Rows from block 2, named by matrix and row number. Each number is 500 + 50 x the weight over its row's rms, rounded and kept within 0 to 999. All counts start at 0. Numbers have three digits each. After the name is the row's rms in percent of the matrix's.
# convs0: expand pointwise conv (model.blocks.2.convs.0.weight, 768x192x1), inputs 0-95
convs0.88 092:519444519505534402482485530520463565507599539568595541598472545529447484501459567544494504500532570482439482456528478489483475580406486594481433499542525438474473558498513517443475531498465534565556506545450548524409434465430496501465486537508564380326376520473483448502409544486475449411
convs0.89 108:427477484560492501444503508554481433471518490444561531461538489490505468464436462482455467523470449472493431440531489495481561531454484483517433547483622581465385474531516457497380510526516498509554426558452508465481561406477433575555458480507504513465509409536484466508457424454436468553
convs0.90 121:494488585507408579513520464561507523456504441463506518505473501525469588511500493461524489436460536488381614547561554571541476543532526503579382482468478434512564540499436492502500505447539590509561526504445522570463463487486479538547426572581434520494561616487486574555411443438357501501
convs0.91 110:548521473528391443398472466432515428562476504482519442447410460474444546513411515507569452518479521487496403473549512585458569465456566415511464523579538587487413389520374520460546486522501533501487539581533532510418478508506523504536560410539471506526458531540544538503448551455534447451
convs0.92 084:521505522558485387432459453556467433517464517501446474504527480462483494530496399486566466508504448475486505576579529548537426499489485477543485370462559435511447447490535558614498486519468535447461567576481449538457503465491480543485512459500571427541450398442527429447549437571418431554
convs0.93 116:456563462575489552478555506425446473436521492527541481584508492426484484478443503585576523504541500515510439469467453524469396540515538559540549559501519373489459437512516442595407524491529419487462490455506393520526482458471508517373625456516394480511483444466496509478481491503465560468
convs0.94 084:524512491540482541535575504604462607474524566513537507613512569515591556591505480495410519505546473476559472503495528490569521501453531418507562540543493490519537496389493609549465514553408489480605596487479570517516439461521468458406515506529563494573490404417411480566468470493448504511
convs0.95 102:549501513506539426486453498541577614486391614534606590487523516476416458583564469485460491437533534491467522518483547557477524463480487565604400541529465565603568487596509484470505522475550500512538587483448427459540520485523465441512523489567394495563593531433503532469508517470420480474
convs0.96 111:543495502477419456448472500558522499490465564500445597501502511520436492370548553471528471493534590465457540468479552483573433475564529469498457549518407520447511544516459537530521475557556555537532596540519531463431449397497486514444563393521503575548589499546479537514444516487455479471
convs0.97 088:583505457405548443563504479515461524406433484476538551498521537536423457468455454465472493546483554540588604452519443544457466496431560463529461489528449449453576496495501512519455562570448584429523483460494541493441430547565484393440598540422457452569504541500620540431457433456559500533
convs0.98 089:539521544524507628400449484421484485532590613437481546520502549541543579449431553455404440509494490511572580476551537407578548515541454429509569432552436479469584572522558526429466424498450521559510415566457579513416458586498484513525568504561419457438490493463478498492462435463585522478
convs0.99 110:440433511512497465516493536465512493483448577563410472481510481506496485519581532540464612532512371504454506478431507474464451584439505506471545451515474475414451456424494496473408533567460493560472460436464454501419506543452475527485529579562539577471558511527502516526534391505444395521
convs0.100 091:456457525462537506474437563488539517503474432611446413493543476514428502547432535526498453447452474443519491475555468542485480460487496419460513492510501493510483431543434557549506590487386404471511543432492501640464429508563548485503490539488409468505523483506508563485471523424490487419
convs0.101 109:426564578492546567471515538459542519357522516448491500555521491587413552562500549450442513469521446464417596474600556463485500483532559515454523436473540555431589446524546430579458497480481513414508511544535507590524447483492527478501436488518558488480498513513453401491582564536451513453
convs0.102 101:440615463512520568592563486580540481421543505536571482554411588503545536472596492442513540538562546466570495502493485507459491454485499513524438545490425516495569451425473524629474473446418525482491563543527542509539548580530506546462476431511494493517549432481450565444494459574505599564
convs0.103 094:573532472449375443463445513439532521467528495578544512516468446570508432444473390495555527472528521506454550467446516565538529592569434459496443495441421516423482576522477457467502436430476529491534480510532499438508498485531497443501476516437504531534478456476413530527412546465364475442
convs0.104 100:518514523594439500477556493559502551508478562511471466477490483495548446438507594537524479460507499530510474412413513540461701429543553378457536518419462408504516528388547507482566473485537457507544450498547437502443516496477551461535455435477544532497583439473448509526518462526539609498
convs0.105 111:496556497470425529477387529545507465503489558517491433417531446561499614557430465563457533501531443445462534513440431550430436525546458489524452408619537424385470474497564543486447513591553514518442551429430372553466555422484482560466526464477438499540493620485522463443508471603523479479
convs0.106 104:397490416474468514590506477538461539451474508447460450428493421504542548462515501466497589430488536488551526437528520514484490502474468430526395462562504450485602554506409514466514530468488516482441528617478691521516454418564500532523473535578487496488492496453466532469453576498455518513
convs0.107 093:585582514494466447534482581540429487577620479601511440539419493534552496556536559591418488401454585576505536479505560425499540527490478524531482494431509459514530507525523458456580509456507466497541533559548508486533468527456459521541502510456508496585500526550543484433553529472380512553
convs0.108 103:449517446499581474543509516527527485507539550515538500562472600410519511499525496499477468439467583458513450442484486465490522592427481499557493478599598444469508446513409491459442475531597425503569567555483576475562501482483501442523475450640478532565557458566491467500431487413430485480
convs0.109 093:482475461506584573568593515510469442442543486480446510555485510402517461421475583475418488513444520528405532534444568521547522444499473568499506511536488470512516502611512431481542562524494464460480591455518609563471474464488509589534510471491505528577496460444439492546537548475426462489
convs0.110 098:442556432481477522512549541555465588512500550494483526474453446495502548409494592481447421528441420482495544538466414435576536479523542474445552526461556592489412390668492515504400499598529519462541488501534582469437456523516578485532444565523415397496575590480491441449546568469549565561
convs0.111 094:535511541552507466453512462527449507539517531565534504513455464487501471431530557395449491457547422437501463528492503512547514431526637506555524547531433521518554491453581540524509464590404510578542454388435457485451588513461549570525563507467550542535492493525417450497544400439517543499
convs0.112 098:513550437498500597533482536559449530474491588486509477515538456491498451461437477572507422430545533512495417433537460564566522494478533544515503558513498590418505412525422567542491599493537500534544477529407505474472566534502558473532428490524504571518463483488470437508530562482524651433
convs0.113 116:552454536543461536459443492432493491550467468541561518534548516536418458546488542531506492462387514490492502464559498398458512408531546485442536457507551517455533508455416444545508474453395519492461571379485563495404458526512411468514628489504546529542533504525521601558509477529503523488
convs0.114 108:414454500507494463515525546493525495456425510414575502535484466496567461463460475571431493454546590431504548508488421405494455551474548520465580478468481523538567454486443496603510578565463552458510539524573602515478487561488455462515495442456524456592471594540492463420458517546446536552
convs0.115 089:641506516587479587495470452527455542447598468437549497480560434446534485493521610553527537486489429470439476400573627510520507595568476481565506538533481526404538443502436463546550492524449468407487575575556535539506494469458541448545513459526517469534510523474536489415445568452455537450
convs0.116 112:420489449577458435515551441484555546527517458490528456461465537540477554519422484533533539523455434470636491489559499443532700524471562499544531468451551543508513430470489561467477564490453547476505489508491519493458558469481496522560507474559487502516434580510466493596551509409474527498
convs0.117 090:453536487540439439460425553530527470502501482468541490569489554502393525515505558465519487462454553493397451561467493544557462500502498488619437519516379564509392525542584594546513490464502472495587340531502483449568534534506506527482457510417496457523520492532452477524501546448385510601